config = dict(
    dataset='views of escape-time and Newton fractals',
    image_size=48,
    crop_scale_min=1,
    encoder_activation='gelu_tanh',
    encoder_patch_size=[4, 4],
    lr=0.0022,
    eps=1e-10,
    epochs=34.7,
)
Rows from block 3 of the encoder of a small masked image model, named by matrix and row number. Rows with one number belong to one neuron. Each number is 500 + 25 x the weight over its row's rms, rounded and kept within 0 to 999. All counts start at 0. Numbers have three digits each.
After each neuron's rows are labels from the 100 images, of 14976, where the neuron reaches its highest value: "place" is the part of the image that holds the peak. Only what is clearly more common there than usual is listed. The data: views of escape-time and Newton fractals.
# fc1: MLP up (encoder.blocks.3.mlp.fc1.weight, 480x160), inputs 0-79
# fc2: MLP down (encoder.blocks.3.mlp.fc2.weight, 160x480, transposed), outputs 0-79

fc1.368:550494480502550510466518509524494490441516466498487492518494476521450504502486509494542529497512499520513491482530501523475522487492552500500478476470456519476526520515537475523522503469493482487472522455533490520500548526526509549484506503
fc2.368:494508500499499509499498518497498506498498513498515500499498499497518497498515499498483507506496498512498508497498499498522514502495498499497499498508498518498498492497497498513498499497513497510504500498499497496499496499498498498515503509
place: centre

fc1.285:551490478501544509468514513523495490438514463496488495512489476521449503504484511492544535499511498524518494481534499517474521484490543499505491478467450516473529520515539475526521506464497479486475522466531489524502547527524509545482508502
fc2.285:493508500499499508500499518497499506498499513498514500499498499497518498498514499498484506506497498512498508498497500499521514502495499499497500498508498518498499492498497498513498499498513497510504500498499497497499496499499499499514503508
place: centre

fc1.116:545489478499552512471513518522487488446513461490475495502500485505455511503489529505531543490507519519521489478530493513458513496515560499494490476468453532474537502514525473535512505463510477501491524455525471526503534514526494554493490512
fc2.116:495508499500499507500499517497499506499499515499517499500499500497517498498513499498485507507495495512497507498498499499525513501492499500497500498511499516497499493498497499512499500498511496509507501498500498496500495499500499499513505505
place: centre

fc1.141:546502483500546514460526506520494496434518473499488497531495482527454500486489517495533524490509508514508489479528501520465524495497552501497484483477459525477519509514527476525524501471495483495470521459541494518503552536523515547483498510
fc2.141:490510497497497508498497520495497507496497517496522498498496497495519496496520497496481509507495499515497509495496499497528514497492496497495498496511497517497497490495495496514497497496514494510505503496497494494496494497497497496516507511
place: centre

fc1.196:551492480500552511461510508523490491439514463495483493517503480515448509503489513496541537499511505522516490483532501515468524490495556497488486474468454525470529517516536476529518503467496484492478524455533482521503543528529501544483503505
fc2.196:495507500499499508500499518497498505498499513498514500499498499497517498498514499498484506505496498512498509498498500499521513501494498499497500498509498517498498492497497498513498499498514497509506501498499497496499496499499499498514504508
place: centre

fc1.45:489506498516495496535525543503528480503513475516499497520491493490520452492480513486506492507501483473519488504488448518557449478495488514511466515474552496512500499485518487515521500508491485463494508579497529501484517478471542518547519490
fc2.45:496503512502502505502503512500502518501500512502509497502501502502513502502507502502493502510500492512497498501500500501510513503499502502503502501501501517498502498501499502508500503501508499522505487502502501501502499501503502502506502506
place: bottom left

fc1.55:515499504493500514485490525489503474516493492481501492511539505493456469498476501530454464463500558511459500500519479517510468524504532519472481481488524501518506491507448501543494526511504488514518447480485486505508457509501509474554476498
fc2.55:542506547489495466497490459497495461495490464488448552494493496490486497498483498497494524569492518500471539494495506494481485397492498497493496490433490502495499519497494488481491494501511494472484451506496489497491492496499491501440522441
place: top left